A small contrastive image-text model, trained from scratch.
Training: adamw at rate 0.0015, 16200 steps, batches of 256.
Data: 195000 training examples, 21.3 epochs.
Rows from block 2 of the image encoder of a small contrastive image-text model, named by matrix and row number. Rows with one number belong to one neuron. Each number is 128 + 32 x the weight over its row's rms, rounded and kept within 0 to 255. All counts start at 0. Numbers have three digits each. After the name is the row's rms in percent of the matrix's.
After each neuron's rows are labels from the 100 images, of 14848, where the neuron reaches its largest size: "peak at" is the part of the image that holds the peak. Only what is clearly more common there than usual is listed. The data: rendered made-up planets.
# gate: MLP gate (encoder.blocks.2.mlp.gate.weight, 256x96), inputs 0-95
# fc1: MLP up (encoder.blocks.2.mlp.fc1.weight, 256x96), inputs 0-95
# fc2: MLP down (encoder.blocks.2.mlp.fc2.weight, 96x256, transposed), outputs 0-95

gate.138 098:199124117128096129086094162143163138064145115086116085115127120126100123123105174129149130124087078071123112156102108143131195124131130126094161127146129172130187197127168098120132174094124128105117141124092069127089145137051126134150128149137156171147024100118048154101119097128132081106
fc1.138 093:108105110100104183090153200138039129146117125129112112144128067129055185148109133122142131130094128139136105171127120190116108176220122147138125127127170143128133159159090197106128064173147150130118139107124102114128106117129169169115196072130109098090133100127132085162124135114105170073
fc2.138 091:137117146191144052126125124106176102165128097129102129113165115140149163143183177137113224138153166116127140083166127116144131121119107132140155121129160137126128123066073119136095145135128181121125132172098146116134079128139145149138153160131117122080084128158158124098224069057219108133
peak at: middle left

gate.67 114:112145073124184131143088120115117131082128106128103130144128129188130199159191116144164103132114143116147104105149118071149139159131146106116230107126111126100129162064132139130136134078122136134183104074098126131087130088115106134141127133120162125091139098050112126077138199122046152198
fc1.67 094:079121086126087170134120122059131089087132154118120101191089130125131067113133134105145192135124113158110106065150113111172144055054132113111128081146129161181133143101137145081116129127191167111092108114081123094140152096141128128132137084117133112133129125114063125108124160117123121248
fc2.67 108:128088066133129137175125109124131114101109112186130140202080143149172104124141110217127127187134129085129148134105124083158126109117164100118139105095074175162160127103114105115117014125104192127142104124118045120126127130198119131132117147127119131120120041113117100131092169132143128129
peak at: centre

gate.135 093:137130132098099148104107157155135110110179152129147126086109108146083123168164158132127170168129203140126166163144089129123194142114143140191116162115122082142164055133077205132128107209119111135080135122133132093141123135179059123185121140040146171118150168130145125139128071101116138135
fc1.135 084:177120091159134132092129218213177126116145118132159126130154133123119133121117115122124156119086087126141135123182114137105161081102125118145075142125143130138196125155123126107078088177128137119107122157144031094085096167151143111157158095128104156178224102072114120104164133150156135079
fc2.135 073:167137168105136106152101043108127125143114134150154132063153144134127147130120133159148022062146132235098131090141122142140144129112091124173145150131119207124172181151155119152142156067128122158131144131135192109157125094148148125114135167130122090104111120123125155135146154154054171165
peak at: middle right

gate.108 096:198129106086124136082177185128109142140103052131105105086145121142116131158125119116125093173106134094149050134202130139093162174075154121119127155131141100125157125106170122145115177049136151126161130122060105137128122140098166065069122132109087144165145140168117191144136139086135127069
fc1.108 095:216174107137145128106129156208119125143158073118144169212114113142162129190108119148125122169129177045146133121195122128128128194118135136121115110153121132172149114132129081099077144139162144163122167098181124127128097108115128139198064142137084135134136124090121190134104149174119144125
fc2.108 071:149116124131112129153146123106135163156111142083139207116127116129159156134128111096136052149128153134129089145161129197117124129137129114133132158088090130208067086088123124118082255068175136129116146154146118143097122107126134152109059129161119098069132122117158096098171095101126119141
peak at: middle left

gate.121 107:125147184132134117128090128139142181139070120153130098122135122150148109154085100143214078165067129179158114152053178168145110120109154135110085139133131125037113054140172212108082088145090139124101120109125146111124141170119154097071139139128119158103148127186129147129129135089103128158
fc1.121 095:087101119131134127104150117129074159157119123221184230069120117114144125120092126131127127152175144130155170197132124132128101128175214111112140125125154111151134125101140147151136095131137127140132125145170149052123053178131116159117115100053118142170175122139164148138117143153152181092
fc2.121 089:125118078176165104173098112132173165143101129052127111136111124093168106137074141146130110121126158122148112148163128122091078162155198145139101163171103085144198058065088114061137128133122139105125072113175134127136096194135129178126115105093144086134098102116144099072187104127151114125
peak at: centre

gate.74 079:131120132094119124020127114180151115143118078145170136139043105129139100150175132132150137155084050127101130133129057116150138184110121133131142201162055099151133150172106165129119114111121110131108140188068148110093121124150105135133133161129154154138121047146096154189106135108107139119
fc1.74 079:116171111152139080180063121239115110128149127126152106116143024072171111150177105148101127117113131042133113109102138164101140209122122115154125122132179160123154153135115133120163126117127102121130130149129081045143144153153175113138161107126109110132137074084122162121115144134113168123
fc2.74 080:143087131076122116085122132132120156128076208122123071136129130110141184136145130179121142086160152152138097105098166166129172053129042130128152132178091195128136131124136085105098143121104148160123075128150110133108137130102120130201171140205176164120126112112078142117107128186136076152
peak at: middle left; centre

gate.235 102:113093130160132148157132159147076103128069165130129101153141087133119124135140172131133097112125141062124143142134114137109131159127133161112156132151130177120166120101161068118094144127138147109174172147128034117181067089128158165133183137161078128127044119064178052100128146059158138106
fc1.235 107:036123142155130159148180106095149063156092137135144062146064072129118089118150144158107102114134105088116131150132121120117102203114136146121131050112097178136187188134123085114129139176145171105093142095096091107143086127128129073128146177163119147134107141128145140152063104109160169089
fc2.235 061:122150129125152158117114130131072092125210140132129129088115133131125141130166106090135000154127155119126106112147152153116135169130152085128154125117162122121123129084141192137129144118143132112190255115122089141128060125119115127159122088137138160134128128116118123121086096114126127084
peak at: centre

gate.104 091:079222117122131137182102101133138047094116165159158132118107084136171126129160156113147112182148097156096129135136135189120133125167130110137130097120092113099043113121144111086128130102099149090143126106177110119144150122134200103127169125117241173127093093146153089158135128103131124081
fc1.104 072:131143081083145114111156094148131152112122121133156099226092090114125112134098141150078097099072146123095118126197100108114143187146148119150109113118160106085088175163150157071096128132117069132148126204120108160147039125170101140116173119040127143144134088121166091117141123122160145113
fc2.104 049:164061098147167131100088113190137156090203083193115118109150158109171139140148100133159104132106215187135129124190134146087116128132160144110125110149151091105157120135101149089114116110112134134143133072147144147127065146190086126199170097119102104148116136128129128162143119081194119075
peak at: centre

gate.31 079:124143119133079081123145094147130098167089063148150112178157098128128128136111145161133124090108068127082122135068143132131121167127128107097120125156138132119083122110140092118117130181115117096132143114049124121000151139123141091206204164121145113125076060090137131133119133123130078136
fc1.31 084:083110087126165126068127143087176060103125140116150105064127139119123097183139125156153093117129119169150158078135133169142125193111135129139155127027130151090074152110128078154127134153115117064126124122134127130111080114118099150071102147129183097154189125155099128103100117164127034140
fc2.31 074:120131109104148162148079085151113107111120082198154088153154118062146168134130192082124085044087161115107096149110092167168188121133102127116126171148115090148153155122165192190125126143129089120137156118103133075166143103110126115125163116075140171138171124123138170120039159123131115139
peak at: middle right

gate.29 106:111132199062167106159157110134178157129135108103110127105089126190131087114146124129120123151099160113141177177155112144123117106161144164156102104179132157116084116193171087137115147133128099161113122137128144144095078193127127100094138031088115192110092157117129128145129154138084115032
fc1.29 095:124157173101128135135155169170129118096176149083101144124142148182125150127076172058187162235163136160138203134132112098116145078104182134115123128129133081129100162132148127147110134148128137127131141129119127098129161099134115123185103157127153076133103098108071029160109150148133071133
fc2.29 112:109130138191118128206119106124121128093145159085133117110163187083120083129142114111136199116132176148127104124117095113121139113121045127166150120116067119142123147180083055173122134151126129135174255107128108072160129127129148133127130144098121129116134101136121138132135169121127129120
peak at: centre; middle right

gate.255 106:179087184082092090104130129090131190081122132147118125100117135142059155122117105131184114097111145145087106132033118112113135086141136133136103133137127156046126096144153121114122166070130113167184127121137122123134124139118100120121135179150082109152170113149055113143138116105065026119
fc1.255 115:140048109164124095158129091163161117135145083039037131106134050130163110110174126130146128143164115119127133122127127074113107141046096167129071172107171115131126095104148124131139132121150127104125123136187154094124131145148165115106126140068128075126066124189144111140129088124134139192
fc2.255 123:105139121121149133128143159099126068119134149197111086176145148106135187163140119059172039155136106098134178107075169138123062096032144145128134133116140107090195126099147157145134074127120090092123166170124150117128152077143102131137140173132171128104092136149115094160132131094162117173
peak at: middle right

gate.219 092:087076144149130132123100170120181153115116132178119128121100127147109097080152186129113107102116129090104137135018114079135128135117136124121151212146108142152142115151126114100063167112072133121242142137115083091149124158088113150201060138137167131126119164133094114128126106108120120156
fc1.219 105:171064141124152147122134174143071209090119131136145153162169136118080224152178139125150085139128152130124080114103102161122127157194121201125081173140167172077142128150107125139120132106125117167157116125159120126133136138159128174102125075205137132093084107137155073109169097136113142112
fc2.219 071:107125108210099152115128132112220139138124134139105179114109107147125165087138138164136208137127117149141126151161139154176125090079002080105180139128127145149129124101152129126087151125134154122075095128098166104115125156187132108194141201127111098118122107128110128113138108064126120150
peak at: middle left

gate.218 087:137158160123142052134152186122133135134136072033090099150163139153128040104156053138141166149072152098120125150141140160125129163141134114149154103084134125129151162132159136114061145084143114193089132101119113156155158111094111082153139173117118147115186186120121158126191172118129138118
fc1.218 098:137125172116096149074123188118069132121101100126127116148151142128135073075126127102151158101087127186094107134145115131134221140149140130100136189125092139097129184109167180148062243164119119118114158108129121129116103094163152153097103095141191178112155155135128148176153126093132133110
fc2.218 086:134133161140112057128089152137088175141102122040132109140092139129099156180101143085165132126112135147164117134128141164128111130137035160163117128149123103130113116182092089082050245136127095064135146093141147150169127089098179120111133128144074134102111140139127108110128102124156106141
peak at: middle left

gate.84 089:121185100137125133132135113134164121159123151102103120104129229139122134104125138135163109122154105077158144119127127057142133084153132133105165122138128137120053111105139168130143168114119132114161121150168099140126048107097168186157131120139128090107062111000131113088080105119115099120
fc1.84 092:128101127142131111108097137133102117108062152117111077155133149131153109134077125143103142122097138120054214135083116104198129163107124129121170171130095137191200142175145106149118155110078112122151135152070125188189188073164110120059137140135131171150157112126106176163109158111146122161
fc2.84 091:133159129144125137130135123141080056158067140128201090065141177125168098170075141094094069108136125077125182131112123143055140179157242120132133132139102128095144135119141096194170094152161111128159121128135100142144123131144162127080128125105090119168085130095124135122102164171136131134
peak at: middle right

gate.98 111:151105133112126171118113144083133102108186138101134133167116103090127134136140104079149202141086134141116102060194121108119140101097100069109154025122144129102122214101137163128103121139194121105127113080076139119087154133127105125119188168111190147129142127109080128164118155125141162188
fc1.98 106:085130070111131129126171133192131116113225134127071151129133121195119130157150093145125071124165145096169090067155134108182143122094129129168104146129189108154120112149130167189129033098104131119165118176125125146082124167074102095178117128122114101184112120106098150105150131135121129161
fc2.98 127:175125115128179191089107130044077132150127110223151107147105128181154131107097135149142067163131087085129130155124157110169109127098132118087144149088124216130152143080179186125127128146131146076107179128109111146128127075172111113178110121102149126127129127086151115089077166097155128137
peak at: centre

gate.23 091:131176129169089213059081143134127167069131127169083099075156166170117142126088214118103127129092137102162111132126145140140103093088106108141100142103070074121133131155119129056137088148136132158128123132151140160098143150166099105119151106163076142150134047127117125083121171152074140128
fc1.23 088:160129127131137137137233089130137107093174131099126168157074076128136144127126124108147144122130177212145197152152124110125101110141121128166088116169150133084089106157056140139197137020102146115107122128123168179144136162167083134118081115158132155120130117096116140131078125159105125138
fc2.23 088:111077116135133063143170150128114111098127168086152060155148142098047128131120077099121045078123160117098093112187128074189162138126138156104116145165045137156088133126196145104126129154135134127177190097114135150126143132132110141139069154090128098127112130107086167096088142141121111150
peak at: middle left

gate.117 098:099130046136138134117076123118172087090126133139098188096138088091148101091150117096163130181193119184176126101163147109119112115126124080132135074127145132138168093097135088124128183116133122164133114070142183125135112188126070155142064128139182143093134134075066093161151124153133115181
fc1.117 108:110141135124111134132166124116115151160089178124139117136112131191098148128128145081135113105124090119134111109060133088097145125129127132142064161139183153078135128122190182125131126138128112084088142128192109118207068107080137120125204114174177113128123078143192081111154075110140089052
fc2.117 098:135087158081105148091130137132197130103103147127071145113145123168122146124153148055171113170124127114115039119176119129126094064115044117100131120119131122146105134138140183064145096082122077152137208109098131142128169133079104130146129130135078120180133128115107129225131115130146152132
peak at: centre

gate.15 087:129139050098206108130127118126202122091195145102146121129099104128152122108088160135181119156141084160128156180133098174124081155157154134180224080163133146132137128126138118162129113156142058132120118173128131126121146206128153175119202125145186142146089119123122163117133150125133114141
fc1.15 086:152139116111155088137095180058096059108120196097126113156188109123113147128100149077100127118081083154148120129130164136127131103181143064110163096097099154119128191142086214135124108181111118171140127182163147070138174095130179192115135129111140128141128134115117092147150154150141143079
fc2.15 085:151128129122149064092156191121130119154177128069094109105100163113091102128143155127073168130155133208130124123188146140181089126162125105136119125126094175124128130130132131144103150130124139119128255155126114101150129135138093144176166129137128124106084149167112126126141130128176106176
peak at: middle right

gate.145 120:104180114090100127155129097116116128082123096174107078112078130132088136132104160138124117109140102125143139123049107126171151116102102091156090060107123098091134117209103101141147046079098120121142038168090132131106180166081126100114061090135140123124146120127091155147090130095089099093
fc1.145 106:096109137131150124208056176132120128139142128129118068103132132106152140130108123118161204123071135109148114165107128102119092170061132117127124145133094159141135124101082158128112113129057134181096150116116029105210157128167100142100168132109149156148124197138071089120132123136166104162
fc2.145 130:154123115143117121128116171060064154156160128131148128159127115081118150125095146123141152112109140176156076124164103126128121117120156129162146202164146139159137128023166124133114154114115168079026169125148165066130110096192134184116125107150131133066128112129174116108153137134063124163
peak at: middle right; middle left